Weights of a small image classifier: 10.3M parameters, activation relu.
Rows from block 15, named by matrix and row number. Rows with one number belong to one channel. Each number is 128 + 24 x the weight over the matrix's rms, rounded and kept within 0 to 255. All counts start at 0. Numbers have three digits each.
# convs0: first 3x3 conv (model.blocks.15.convs.0.weight, 256x256x3x3), inputs 190-199, a 3x3 kernel for each
# convs1: second 3x3 conv (model.blocks.15.convs.1.weight, 256x256x3x3, transposed), outputs 190-199, a 3x3 kernel for each
convs0.49:146130104141141097116138169143174126094159175113123169154123090113121122104127117106137133125117137141144148136176163122160173120109149116117126131154161112149173131115149135140173126122144113130136110135141130124117116127122092122146102147166115104076109122111162127109
convs1.49:129152114158143117143152141142118124129129122118118129111130141153132113130127128114090098075088081157107090125100112149105101141126132141118095116113105112102119129125127148151150126141130106148158105158141081140128100127138151152126134132127125128131138158112098128114
convs0.50:113127156090105130131117115137142129128148151149140133161136143171145150143103113138144118132150149125109123102123130130123134159156143112150164094118120118112095115125134112120119122103125107100149093128122122138143131129126151118111173139101148154108140154122134133119
convs1.50:128140142113115129136103115140138103134125117120144128140146145129118103129125106125130148102106132119130132172151149133084096144141126169176152155141158166134139148140134141119125126130137119136173120112119139123141141140121142134103153097095134136135137165147118122155
convs0.51:096096103075136120139155114140101097138159154096146117106121123108112116121150157128103093093093111093116139121135145123137146126117117114106123101121147103108138114129135150132120124108111113131122119111121132121137148142118155128148116175184103104086121110097112135161
convs1.51:105120115127127110103113114155151139127128144154123131124100111119065117107113135197167103220163119127097110099092150126121146163169167109131137115148136123143153123113121134117128128124126129133138142153141126136108114123163136116167125113124115160158120119103141133113
convs0.52:100111127092138158129143145133150161105128186168137134143134140141124130170171139155160146128157139127119146147158170113135160101108131124149166111125148131130165082092079120103079141111083120151124153179105127141116144151151146141133132133141131135116117115104140127123
convs1.52:170167131090115118112143142136114108120137127092102103099153121094116099091090079103082089098103121089114112113108134109108112111112125131155150128124141109111126137121149134145163136146186117123125110125140136129128177215162165166118136142142141116099120118059108104091
convs0.53:166138109133118094096065084120122113078125102150155129148116112107111124118173123111131142130163142117162128151131120128137125133128119150146143134132165128134141164119117173145107155114096123111160114157185151154144123110117086098101079109113132141119113135136088142139
convs1.53:112119137119155126148192122148150141127179147155161125054137157118104119172110172142130136132097142171115139161150149140162108112158124118101108097153121091158172179164146170165129140127079086128113094119125089171152168157129175154159174136143081083172092106128165116114
convs0.54:155146120141116113130080101147133146112154166089104139160127107146136130146148121116112121122141157111132162164130120150135110131143131135093130157121122148125124124100118120135145101125152128099121135115122132130118171174154136116117116081116115128137119101117091114117
convs1.54:174163140176147122081117135109125121103143113122144163104110133117103148137115111158144132125133121109155157130096127116149152065088121149095078165146086141172166175143112145122134114136167116143121098110146124124148157105108160112085166154123120165112117164130084131109
convs0.55:143156130114115108097095118074091144115106121118135127109132141137116117102135112179149127129144141138127149137130156109087098114081098154140126133115109092120121134133125119127115109152121142146093159138131129124101145125111121114141095122115141147146118140146114161141
convs1.55:176204138196177066146108066136141172147162158120146136159133135120127141119142168116110133121093103113087095151124121120122117117122120140134143186144140205145154177126109155144139131126153141093133129122125167095112104112103123120102151123064126128122107126125086120099
convs0.56:105155116090127100129126126089112145151145133161161118129110117160130104122121097107109125102115124126146159139121114123101090141142104132137164139154164112135112125133124111143122140154123079093101116117102133130112084138188116132167129144128114098121110122091107142138
convs1.56:111140122125111134113120142136147122124139126125131135094108102130112094156137108118104116148136131166150150122131118113111099123112112134113099146106127140119136157164141150172153165170158151150159131147146142144153138122124138137139123124122111186135092148155130131150
convs0.57:123113107158158170122146181128121118141101148138122167087095089096064059117125114120149158161120127129134097117142140110151152154146148116138134147127144142088119094110136114134139101126146150127133134142191134085116102111115161120098170144146132127137182123131152163104
convs1.57:129143116114121126104096127120066149059085130081187159130161157087103121118105098138100123126128149125150151154138125131088093168133132151150098075130128118136108092117130117146159147158149134142147124152169069116139142127080145140096148128090157121130118132094112138129
convs0.58:121102142159127136144118083149119124119139129138120123149109127139126148145124159077104164128140137143128124118119129090102143091095144139111088139110082149146094158162118137132117107133126137108095121107088120131111076074138132096109112145118128170165106153170084113156
convs1.58:121095129118106128125109127137137133119123107115122102106154126092167122089121108107111120123072101124071072145061118179130138152132144132115134125109143152140174121126107136109108134131120135133125144137138115126114151155108129163096094132109096126149076099100099124114
convs0.59:092131126118119099094099112119121124081116123134136145130128093066149117052081099113125161121103139122118125140137143143152128176169109131130098139156142157179143098079100139119136181157143148105101111126100152140074122113145114146129133118141150081107139143079118164120
convs1.59:132117134143133140113144126071094139107056143173140139120089124106092133145111154130137114129121090126115121117128117122128164143134153120101112097099105135107147104139151150174180130143107150142168147101060144190123135126137136115104131101105108097100094135103126106137
convs0.60:128139100100133141114125170110122134159146151110129157156158138132098136098092102092123133101137144140125138128137161152144136133129132114117132130121095157169152123133155146129133154136167129143172112129132110115129103144167110132114146145114120155112107154108106131096
convs1.60:127109107119127111094117113114123146104164194119108135115142149102098109122128109111155141150144134150149120142139138124118085136140112141155190152159188158111109088117116097107103132127102123122156126119107111125157146179140172163124154100078146123125152118142150137158
convs0.61:122134120123110112109113113081140127074135103121131101160152149134130122132132157140120146126071090140105093126137150132126126138131122194137124191114132186200239130136106145134092145143089136131128129117119174157134222151188145094193215218238123138120101102111125124114
convs1.61:145159114129127090089113087093100114075084135087078149117146154108106116119123124139196172141214196096152145138158173141135140143155149207210139165179167073122161107141147128164169151150177158160161145141165154134175122169133138141092186096067137160146119135158172154161
convs0.62:133134135151159178141158148091109101113114119136130120119135169141159163128141170139154170144135130114109121143145141139122120131107111139139135132142139131121099148152129139134146132133156131131126100098118121099094171138145112129142145111143132138149096105097113142109
convs1.62:125101111121116120102139137124128125142127106141130096132136102128139108129138119137141121108136108103141127132111116114105127128114146162143138146112133167132108124127125130119122148150132124128148159182174141203179147125153119108126107125133136158162100134146152103148
convs0.63:129161157130118105138115147113128151071111130130100125107091147111095091104139105077072098133156158127177155140139159125091131149139148100107083105126126151132106120099117117076113080061130147138152121112120147129170138115122140138112174135103148118125156139120106137147
convs1.63:125114105172130135127113130109127120106122136147135151121138134103107142157138158091102136117108133144131147153138159111133125130138150120116086118122099108111122165160150135107078122130118199139119127103146127130147102111139120136159133147129115100119152085098145138134
convs0.64:139145144108114136115111115161130092136157129100135121148122093105131122051080110110153135105114136129142143157128138135107121119135130121128096144109086144120119117137104127123141114123143115123126161137107167134118100132133100120115088097107134096129115100141107125104
convs1.64:141134144155127134139086108150154132140124123147137164102085065164199119105161148139137154109112134169146149113135151127107129135116113107130145113100109148143134149139137136122146139143140126128124142143160117108132148179168141161147111136101094129128048142113113130144
convs0.65:123143151136115145124101119167111130120100094104126118088124167131136206131171160102113129089081123076089108120150141093144119082108089095162136090135111064136121144174166120176182127168113099130114123104117142123120137174156149171123126134135126125165143152153141165116
convs1.65:117125110109101120113132145114143137095148124107136124143132135143111110133120147169131170172143163129111136089106115121133142138144123084099113085084090073102092118149105134129129132151131117119110129137121128134116089126125112115130145133119099119101139117086113149128
convs0.66:117144120106137126124171155116077128124079103140099114150199150121118171145128149120123145145149137145150118139156107124148131108114111109122141093103114119109110140120113121099080111106062133156142105136152129129126153140123161151146124141112117119136115110127133157115
convs1.66:122125116126132149153174154117110124119099103147131105114085125179130142154157171168129105145096101140117146111147146108120174154101154139126162108112155133108086131102125107073084091078094141142129138098090147121086066100147102129126144147134166110127154118133128145139
convs0.67:143127116093131154087123139112119102127128115097152170121145150139149146093143171197099110146101081138129131112111125136113124133118123100118166130142145157166132117140102094119113092155128109138166142157151171156121114148199122164164137146096123139109115116111096112116
convs1.67:156114110143114115112114100107105087125163117104111127125160127121129092154125109110134157163132150145121146140153120131145096127101113134146116128159169108113136143137153120109132165157178143160115112095061128112114113132118146142102106106067114119165148130151135131074
convs0.68:081099147107106185113130146120128134108096085122109122076135123134145124134148150146120173149129144164145160107141126121128112155154132139132121137128136128151136135087122110079131126098172130158127157154147142109133126115132136132106116143130122107117115168154117173122
convs1.68:164165115170149095121108097105107165126119120151132110126133138122140140123134135158119128166144136134148133141126119124115125106096116138110077145135076147149102129129123135136145133133148137134148157131147138136138115121113122123135106105129117138124119108089112131113
convs0.69:111095077096115124132159144099106106118132112098104139131165123145164170163144163106151142103144148103100080125136149153124146140114140122127116141105133135106130104107134101149121103134122125136130120091093138115080102106121123106112172136116133097135145150144116127126
convs1.69:126146137148144119117116104137140145145144126117145130124144131112103119106093109111117139112118142118126137124148124122100124137137143111145162107116126174142130146147115142143125137137104144157161148141131122145142104120097109099086113116103158129131127126127121137158
convs0.70:135120122117079120073135172142132132185123145150118160182132104092094072104090102118156132125183187108117137127111119141105106098094099156181151124146157117145188124135123094145088101108129127136099133134132088121146085089113114105139109088133135138144117144131133118078
convs1.70:140141111146137108126121122134125139141155110143145132160159159156138142139171172149119114203154110124133145101123159108105124130118132128160126152110103105089077118102151096072138125109130152130139136123115110137130157144154157161173132133124120157127071105141105117120
convs0.71:107091127137075107127124117127121177097115163099136135116136121104131133114143148136107103146124130160168154118122110098101113117116139065116095128147091121104062145134119145105117136148172139182144130144122162171131119107098127121117125124114108133109108131141108109095
convs1.71:155110073106109099106142122081106132140136158165125120164116147136146152148133135127106086138096090167098113135134152127140145119131113132155154113131139125141164116192152179118043124082021123132136127190126127158139131130115129120135103106170147113149148108129126107094
convs0.72:096138090137152120154168124126116161140149135133106101137124122147100056151129094186178131167166145147142141122161147121137113117116119118130151162167187169155176129147141127146130156110120117116093120113121158120125103138138140139113155147143120101096139140106109158114
convs1.72:132120103107123120135139159122119126107101154113107147102148156103131125140141091112097181125087141112097140117139120155158109117137118121134178114095159141125144122122130120146119126112076128124121090133117057101133118131131121159112119137085159145155117107160144119169
convs0.73:128114157123097140154152194154150139143139138149123117138102093164146104178161108112138130099103085140118087114127127128149119112140117137137132152169124135171136087114145120140135144129112110103132161150157133138119142168188131155127120106129098099118125120152134119124
convs1.73:121165132129126103124118105136087112124116136143132143113118132097117124105104113137127128153135145157142129095104118078094134117117121108101127120095095155117104117117122131134136141136124163110182189117176151135196123104081139119099118108109135103157110119151154131138
convs0.74:131130159124147159097137116119131133133149148165163159117128120096124144107129135152157152125166146124150140116095095143118132149157157128130136099143151109139140119124149101119141104110098115164132122156149107122117150134121144128123118127142120127130130127101123125090
convs1.74:139109145132109146166163164122109120083100134093101113139116142162117113162147132118104101102078083104093112120092091135105117112115123122132135135143136132127126121132119121110109148136111112099130119111129170150134163156130149138143142151180163172164135146154125142148
convs0.75:132121157189154140150122113126137147111132154103154130135153144141162155124139144110112140111099115128129138128139122141143123133116100142135144111130128106139135147144163180142159177137132142133140129134153132159171140118116147149121122126100118116097129130095101103084
convs1.75:119118082087111118135186181118115159096097150120119160108134159100109148167146140156135113132124123133133131124157119100122126109136131115120138092108135088087117068097137095126149106121112104113127133109119156132141123123121116103155128101137145131138142131142128150181
convs0.76:099107156113131132151172162132118135129141123113159136164160136139130113120116120135154130145138118121110131123120120161153132149147150161128118154161124137149131126105128112120130127145168123164132113132135118137125123116112149150152119147146085092106133144127143150135
convs1.76:120115119089098151106142163126122134138135117125126120103128129121116104155136106146120114134112122132127123128150103132138101110135124137140154140120128159131110139158157132144146135137141115116114098111091106112094139145148134138124131135129117130128134149170150143171
convs0.77:114111102107111103111095130140124117154128130099095117129142134111126113132184178170149133151101113126128131136132119158159169135123151131135099123125126145156130113124111120085092088065116110148103110112130133156160145128104160106094179104122129119124149148119120128130
convs1.77:146154114123146102112109114168134099168116129131108109114102144096123121109146148119133144118119146131131163105095149175142164122116129122137158119123141155121127150101112121085098136157110143144135138122106134109121069068176098143209164231192134152135127157133111122133
convs0.78:101121111097136131107132143116137137134111131148125138150119148121124135137135099141154124135134093128100095148184157127136132141106084160122127118130164185180205139116120135087104112077077166164122155123086168119096145140120122108101121129106115112105107120112159148145
convs1.78:106139158175165153129132115124125104145111075118077079122135131121130129138138123107108156072112142086127121095120136124104114107083105130080062196106100160107103140105116108080126115102122096110123092102114111118102131142162099135108120138125073110109094067127143144171
convs0.79:078074154070133165151168198108155138160145137113133093147144139122136126086118136121097121100106112136115117176159140127127116093113136116139128111161150078126175104101104106136138177210175123110136124112117110116152144131114130112092118122107093100098120136110123128133
convs1.79:114117110136147125149185164148129135131160135129148122120147141103133117106103107119115122127119118121108100166136133163146109131124100119161173058121188085087143112149165115113155111098157131143125109146125133131123117135123118114115093100145125125105142106108106092109
convs0.80:047119115109131101157144167119105108118117097122133089159182135165158141128133125093104138093093102097144119082100165138117139179141105137123143136129093127125122100145175090086150112099128136074101164118127127119114116128147145129134136126140127108110111089120123120132
convs1.80:106155150128172196162163147111097107154148095139168108164152172106141146103107146115102110112040081098066117129137176145081135151117123140151156089124127075116136151153147127118114140109124139146126120127107127152099091110122107115098125104089187166088124136118116094115
convs0.81:087097118103102133093127129116106100120138122089142143166162117105118102128126104140131140117137128117124121133135121117130115124143120135121160138103155170118134146109135133153163156155214145140138165143133174149153131110118137105113137134149154131126152148152166175146
convs1.81:147131134121139177102124151100110110091072094091072087144153142149140111131125119131132148127150168122128134107085114086118126117140126161171157132135138097124140112124082126117070137092088095118129112132151096095096138136139144144135113116128144097108149090090136105086
convs0.82:124139127149130175158129133106129158139156153109149115140139158131107167161093114147144122136139116111117125131130112126119117108133124140118123141117114130155142139114103144119113132132136133114137136129119139155103128122086123115126122108138129112121146140109147173107
convs1.82:104095076096100089105098088144167130095142113123105109134074129126121129127143175125153129152169133117178186139150141111136132167130139140154112108148154079097153171166136133119118109097132081121127091131158101103127125158183121143124100127143103081140118092119113118113
convs0.83:131101110107131143117131116116117137116117155104134148140172142121118143114136160101120154128148136143140136102116133133089149147112135132129106114116120105114141100119122121120094118116106106124115102113151091115148120117153113123150113125131137100101147104048161140073
convs1.83:135144110117118118104124107107127111096125110110133139095127147126139126113134160131141083134126087153113102162115093150126125149131161107094074124098100148131133123098111097091124098093104152075076168074069153089053136152139137157124152170096137103101118113082115083082
convs0.84:097089098128115095166107086151138136145105112112096115126064114134109131164130115136122128143127137148133165116105134121116117099111119119118082116141129099138127109144121154159111133162115172128136123109147108102120127144117139151171129136158106110140135125140113141142
convs1.84:117132128124133126140161137110137185074134181119127169156126103113115112114127148162146142138153155132156145071122134110126134129127135173138138169144124141145128086121118125148116137138128129145147108104144126101105111081110114106125103117095104090140121108116121145143
convs0.85:089071080102082068103131070146145143156104112147125132100101131138128145157083104135135139117138132138143162124111132129134153139139152174146133139149135153151167099135125109134109128118109133127129142130121109119128130114168146085147155118149124126131125127148120115114
convs1.85:131119124138116100141128099122105135116118146140144146140121110136131120132127117145158135127137112099139110188146165150123139143106108152146121152128113151130101133129121112113121105126139129119162144137170163146175130114136100095136124153171121133146122143141131126134
convs0.86:095097126118130175130186223121086138124106125115119157126102112114087113128079113142105113143144132117107102129105100140121114150142134115106122125124121142157143096106127124117144099117175128107117137160135124159114135145160139118143134150139087122160151113141177122104
convs1.86:098145176112151121150086072178095083082074142151171211118152148171169110148115105114158129127129150153143147151127107154121138116154184118117125159166118157168121101096136115131150145158155105102108145133137124130133162127106117107125104104144141127111154136134175120146
convs0.87:144140125154117139133109133126125115131152156147114134113119121119139130137131125133117132138136119117131129126158132130157144135148123121133133139140132136151132136136159144139141148147154137147159130147160119121146149143142128131153119128126111141135121135123135118119
convs1.87:111122112130155146119110107137109110111131136127138138139139125129131116113114128125117084144133120142120123153125115152129134130158157148122144185140140178162159120120128140140142138160156136112091096097114109117128152137114134117103132123115116130126108122124098101091
convs0.88:116112185113146154145135138141140125151138164131132124127148108131141104134085094121114116130119113118106109129131164123129117084093109101105155136149164118137138132118114059087162078124150134131128110112129111115139124140147167172162167134135087113082136148133115111098
convs1.88:093102134110123157134137151138110118085099142129155143124146149123146135142142121094096111071065089115114121122145139145094121151108130128141113132125155158119142117109115112090135115089132175143109143096113181114078121142136105141122097129125151085157121063083143144096
convs0.89:120147149112138123119129109114167155133160137122165147130146135127119054149146092108099136130148161081090112124107097134134126108112126105119168084078103122092081125105121141140157135146164135133123110109124123121098139189130158189153134147148117121118164124125129123147
convs1.89:142144114134133107123106117122121157130126154120106137131153116096132149128102130128122119174129132250175160133139109088126127099100120122138157144156122129151111113133128147135123149139116083138126105118125125120111095126158125107160130103164118119095109153135169148135
convs0.90:137114106134120098120118121168193172153152149113142150143138153155159165132133158130125130138121133140125147104089116091106126100112110122138127109102115094095134066056110056064111081092148193145124138103126134138149107114104091101114091108105127136142130141139151144150
convs1.90:114148148140155134139145119103082111105097112101120121138080076112083111105109126128108122151093120192122128153197184135166157131172167141123140161120123185161142112158138159155106151116071123089092113114107113154150169165140144140149122106126153142111148140126153137101
convs0.91:159162157163160151158140143144117114175149121169127129108159158145155136129151115138120107123104118112121122118135118123159143122114105129161176117116133103111117118110114104133103133165133120146146123140100148132137135140142130146160134120131136115113142179168131149135
convs1.91:106119114135123108140122153103118101109105143150122123125122140131099130180127139139120110126110125123141145105141114120147130122120118118091130150117111122144128120142152152159148113113094150142137098076099145128124131132146129132142119132127120146152115115121137138125
convs0.92:111114120117107148106115119124147160101177158086129132059111112115124117197109100177133136109115132108137130135126149152138128100120130129137111135190138145178150118108128121117141112123123115092146156126130181150099128118134157179136153177119117143122125143099120148134
convs1.92:137143077111114119074114120085127146114161139096104134108178164146147137128084105131114122111100088136112112150111104162145114160164149139126131140158148145141157148130123139130115137129143103153158101155155130124159146137061146115084089128155129132158115131149109138135
convs0.93:108138156123147138131142156124140116086117147107113182186146124178181157149145145113111099137088086121082056164163136168136120132120084127129065159170091153151112146155149133154139135147142142124124133145132131138157127150122162168147151178159118122124151147135146148126
convs1.93:089088095088088099093096114150167172103115154122137148130132101123160095115138105149147168145153200165130151139121102147152127134145160127112127115092147150117148100101118118118146116122113122112135132109109124113105118118121108098105094068102125116116127109124116111111
convs0.94:133148159125133155167149150116151127142138094126113119143140117139142092120136106125107105157132123135096110145140136130135134104097113140123106142151142143153171088093118091102125098107145187161142178166128134181150111120131138151152114132101128113130142109125147128126
convs1.94:111101112114112134128122167137098099090095103077092100144156134128142130123156126123119118120110103137097106102128176099126147122146160141145114149146114148126122119102117114090132111094133111115108099131130111119105140111101128113141119136142099151114117098100138085093
convs0.95:139123161147127110133104127121145121097147108084111098147170154155139181159148135118097074102098092090126141079108142125127133143154130141130160107124086104094089132135111168136078167126106090122115118150120132147106101114120091115154102100057142102128150112127133096107
convs1.95:149151097105094109100114114146098140106120142126117103119119114122093096151127145129152133125118109124103112143143129133112118157143145149115132125107132099105125106093128102121158127164183154125114127097082129086097158173147165130133149127128127172100131131133152120141
convs0.96:176137143169131131168128094109096095135130112115107124128115087125097098131174125108114101137137123126134146172183171152167159145174169150174185118128136152125125160126104157143146153146130143152155169142150129148147182171161156144131154136138158135111115105109101123119
convs1.96:132115122106120133144145134151155121164161153169139163129130134162129114174154140109086106127090064167147112123115136160152141127153136124105140141104132142160157098138113150115098125107095143136139120118143097115139129089105101082100124147134131132186119097154101113102
convs0.97:135131118126113088121128096108149108124118158151131160086048113132115146113135153129142139123144124130157169131144120135147124109112096107150140122098147114096137121156121101107113100094093131167175135120123140102133137100091090084100092096106141109122104107145141098141
convs1.97:142161129155159145147141104135146183185164132080104137135138168131133142099106115141145110126137068195188121179145144118098149094106159151138175128110137160142139155151110129153137130125119147192174107130125091110129141119129148154148107140167100085142119112124126121097
convs0.98:135162193118139150106119140105147116071116126102116134105131122116132124147117114148180149131161134109134138133177157145177154152173154143129161134124142128109084152120111116106086123118103140142156156146173170158160139128135134132139142106103118126117138154116117169132
convs1.98:117114078104100099137166160129124100090098114132130127121116136180130116140160139128111148099105137055086135127137096120143088126189146142119088108105085083126121105115121107118156109139165097112101134147117154153106140131138133136123115120120158102102144071084177150096
convs0.99:124087118142123144140141157159136126132138142106157148122121138117109131155152140121129132124123135130135139131142129114120134128140156120137127135097110157148121145138148159145151148149150121120126092108111132137108128124137144135150148155158106109112110120141126108134
convs1.99:128125126117132129132144130134137126143132121154143138115121116115136136089102110129093101121101101115090081105124128120120125111109116158136128168138138174144127121135113139149126149159149169164140165176189159171203132126117128125122124134131140145175114120162115101146
convs0.100:113123134105128129091105146119136124147144139192158111147150158128083119125062084145097081147155107158162130134121123136133108114112096114132109113132135086124118130107104168147113200211157123114103136138117161171154132140138138125148109143129134141099115142150059095137
convs1.100:130128147136126126123106132039068124045029135141080114131113154151124134164177169119083096109082111116110111098102114110102132131108126113116133093112117094128123109146165156160170156171125172151186155040114160127130137164145146156143131135119122119119098147122112139136
convs0.101:122126139120126107121142149118113140140122144130140143141117106130171100086131144121123117122138122147128095141151112137174157104138146141117141125131121127137132154158128184136130160123160139172142158158120138174159118133122142155122122116116115093138100074091115114123
convs1.101:142133113118106122132127165139123137153130137126119124107111122103154137113123129117126150115094146172134120101102127154103110114131133140132146166136153152135129132128106124136174125179195114131112099134118087104112124118124143111087108094081120138150099073122133082103
convs0.102:135146139127139126172124132139158147126143148129150126137137114147111129138103089109095100187146131144147143088112143096094123140152150129114137159122140148128141109133141123142162142138139124114155080131145100105117150145155135120127135121118156155113161153133111136107
convs1.102:121114140112112129115118111124112123141126115146133116104106105146152141169146118124124114125130120116108097136124114131121115126122125098126120091106125145129120118129131146156141135130125142138125116123138139155141148113116128122117134152137139124139109114139120084118
convs0.103:099106137147144187148180165127117115104130108129112095164145150181159156150166177121087101115131118104137100108115111107121111131126126181172113191180122192178163097105113115108116126078115129072126140121111131094083105117112118122108116103122145167160143126128155132106
convs1.103:092150115099121108130131152150136139136128115120132152158137144136095133145100155103124131080082122084080111120131123110121108121135105131097122133103117162123142143097079118056062114068072124116099136141107093117106103096098109098119145121139126127149128130161131109109
convs0.104:120142106146132116136154138102124151155126124104107117161144145083143153112167156095074123086100131087107124114106104149143143132129133145133131136123113129180148117094104125146126113134125086147100089093115119128120141166151132165130127143123120152149144147111130138139
convs1.104:103118132147131124144101099137123141107097138126079136112109130114079107147087099121113129122106139125112146109104118121137137099097117126117119143146129145129115114136136143158159138116094117144128128099116145107103104114116126113103138118122113118117138135119131108105
convs0.105:115114130093111114119103113110126141128128141102137143136093110198130073139156096130121120171152126165166121119133118134144144141104127076115113121108114159115099147105124140103121153152160106115128109078090127116098118125094134122107136106118156149135131115108095125124
convs1.105:167144114135109113083112127102114127139123130140131113130146152120129134128115122109130128127124164118115153134145111142140112132128119167144120114114151084083116112133112125096128127114124151180161126148124149157154132154136149144155107137165148129122151116120149132105
convs0.106:100131127099131127149126133144138160146158142149128086124082106114099091116126098122154164121140151133118146139145129124146134090123138111125169099131155097127129116100121094093125087095117130127128111147167113146138118149149106131159129143149151131086160126116131121137
convs1.106:146144099141110110125130134142150121135109089134102124125134165138121132156140125110112125121136093096087089168137122165128126140105110135144150135173142107132125183098108115071105081092127114146108160123083147109073059132156096141166102153162137119166136179186131178147
convs0.107:089100123096135110138136119084136108093123099094103105115124136113119135129149120127088135147130133105121110131127150128102129117110111095110127146129103150155136131104109122113138133163134170151124172116098154136114155134144115086178107108200139153106147175096147143124
convs1.107:133152132157124102159108126125124128139119119126117163123127165128105132124077146118147130130126120179135132102141127042139132042119113129113118115137133113144162124144134142117120122094128122138100135134148140118140140132132139125134169116177095128126091179147150163118
convs0.108:114118141193137118159155100156116126121164151162160121130133138072095140057066107135122129155148130133131117104105134077088154094122157167111095180151070151145140113142130121159149135123106151123124154158150164144121152129096171100089137109121114133142127140156110149144
convs1.108:153150143152118115130119114102101147113120097132163121102128156111127136136120152097118142073071085069086076124105115116107090133125099164115143180150149151139116133102112113086099149126120111152162120114137122146148076116137119124132169133107124118121125149101099141139
convs0.109:086101111116114137133137116131138145116151157117122132161134134209150130201154123115150151113167162135170149135123116095118134119118145124111091130120109112121143125160116068157137061169122137125112157146113149173104148152136145142109096129159125114100114124116076100145
convs1.109:164119123134102131111123187119122115118101093120085098135176138101171142127136138139108147137068123130101133144088096136137089131119125157131122170135108177141137139135106134143099118155140136135085130123133159140149136095064115078055112155140112145163106107153117081143
convs0.110:106121116094128121141161127131153142130114151153147160135120147145091121163139140142108131130137128132153123105102120104093100126099096094097102105102103135131149105131166119144184128139150158106104152119144130090137118103122131090112146128133123109094122138126093123132
convs1.110:122110123118083119101100130129122162136107158159141152123128134104123115113112123112110117143136118159185144130136137133116114147128139138123124165132131159160142100129144138161158131140141125099105142095088148130126124125131113126129090112114136115126120120113103122103
convs0.111:143109133142086114170104135152136118103168143118127141139152142123099068153099108136115115127114144140114127125135110116127135139122126119100133136102109167127112132136107148156134146165110120123152117124135111105126148189214142153191172160143140163163142107155120082161
convs1.111:134095063119116102125119142111100141102106119126125131134134126134156140137088103112141098105109097182121110128126168141171183086109148136169168135165153120137128106121126128126127115130125099116112087123116072106121125146143141146113169143134135138133084166154082145138
convs0.112:117124096112118089160158110126120114140115120145107108121100079181139112182159136106082122141111105137140136120126115114128115139139117137139106161163117112161123148115131105102123114123115124118126151144133139165110113110146116110133109103140104158175063149149032086112
convs1.112:101117106125126114125163160136118101154152132136143131116121126111104119139119131138143113125149144162136158126156130107160116112146117100130111089098094109097086118127126101119136114148155091109124099103147081054099161160137144133120129132149102132168092096114077091073
convs0.113:112112135124132119117137152138134138124117128103153154102083119082071105132086110134145142121131148118122142157171142146179168137166137132169139130103090157140100136133133132124138107120155145180144128147143167195133094096143100102114132105138144132122131149165087123185
convs1.113:107103122129148145155153135139121117123092094131113089124147119149142101161147135122061095118099108148140118118108096122092079122099108157123125167112098146124134151145120157125124137110116118133123113151143122122130171148156122116124120127116104121155123142135141144121
convs0.114:132108115106128173088153150118124123111146121105105118143157124151169096153143141121121096141128107129125100172116107176117109176150138120105118097098085125133096128118124116136152086124160160143102140152144121143153106081122166138119127119121162145170080125136101154125
convs1.114:122100146101103166137137172121116155143136117130141105131137109125127101150135120122140142107099118139120112129134124117153123102123114132147149114123149139104116142135148132125107134135122119127158101111093096113109151150153152137109149086081106125111116130126110108136
convs0.115:079105128133146099133130111095106101116142131107098134164169193153131152163151133084108115131126142125136141103155141092130151096113128118091105159108086179164171138149142161165182137168117123138140121141119128138144174138149129096117111125169138116112131129137086100116
convs1.115:106154131163128108141149148135126131138156153124136129147138113111120106101096069118152158122109115153087099192146142158089128170115138136168141123151143079143155143137144114138105123105111130105108105091118136117115161127089135108093121129127143133104130105107137122119
convs0.116:101078111130194147141152129141178155127150106112113132125116124166123139146114096105101090119082078086088115097133144106130143144093095163138120161180113134191106109102129072148131127176136124157116124092096152127098148155146166142119155150112117121130127093131115100158
convs1.116:147167170177140121126139105161162138127128116114134128141141135108121144131137129122138114091144130128148147143153112136132134117104126103124139095113122118112101158175119176152097172138105119134113119142142106117129116111113101090078095108121126151177131142206139123149
convs0.117:115134146134149146118135128137136145121119115144138117130144140174161131160148141120122131096089116137120100134136153134125123124119143196144180161149171160175174141139158125142144132140144146081085121140135135155169138157185125165201128154166157148158144161142108163167
convs1.117:107130112096113121127122126098117153106099116174138105151125094151165115106104121109100108121099097133130118112127142105116132126106133110141162164112115168142120115096103140115103138127134109126121093141139090118118166140130136113132133148163132127096089115138100098118
convs0.118:163119139159128147132117108124113139136143133178170146128139107127143087126133132123162200124132149138150155079141163052101156112108158157128096117125136104101122133143122141144102132139110154164133172156147112134137130139113127128124159155121148118119122120125136151121
convs1.118:177153109131124107100152142131122142093094130089100127142108125145119125126097123136124156109071112152127127077113134115122129137136146119097134144111109168156143141139141130149157114137158137128158097093152138109111122112146145103143168118148128142141140108133127109116
convs0.119:145118103141106143129111162111170115118126113137149130107096121104152108143144144135136139122114131138148151122118123117104135137140157139172108162143082126079063089111153095141127132133108173146107157126102132110118151162131126132128119127151116128114130168149119130127
convs1.119:100111130126136122152108110113161144136137140159120145136119141110132150106142167123117131114129134131125142083124115103110129099108116142148140151150134134119127138132174141154129138155135138105113096110116128142139098106138109117182124163189137133132119120136136133155
convs0.120:185200149193192149176190167158146133124112132129098112151151151154142155152190176130139132140147139133131133126118159156142167140137136101109099092110129073118101148136123156142120118119134123097116118141109091118123124126112119123127086087118120162129107129125106125121
convs1.120:119118115107107123105118140112140170095110149113105130128122132108110138125126134112128125121120123112100130099114107128130130121117133119132199085121197099128172138096117124112122114131146146143142160146138162127136119121116107104131133113125127134103133151124121142140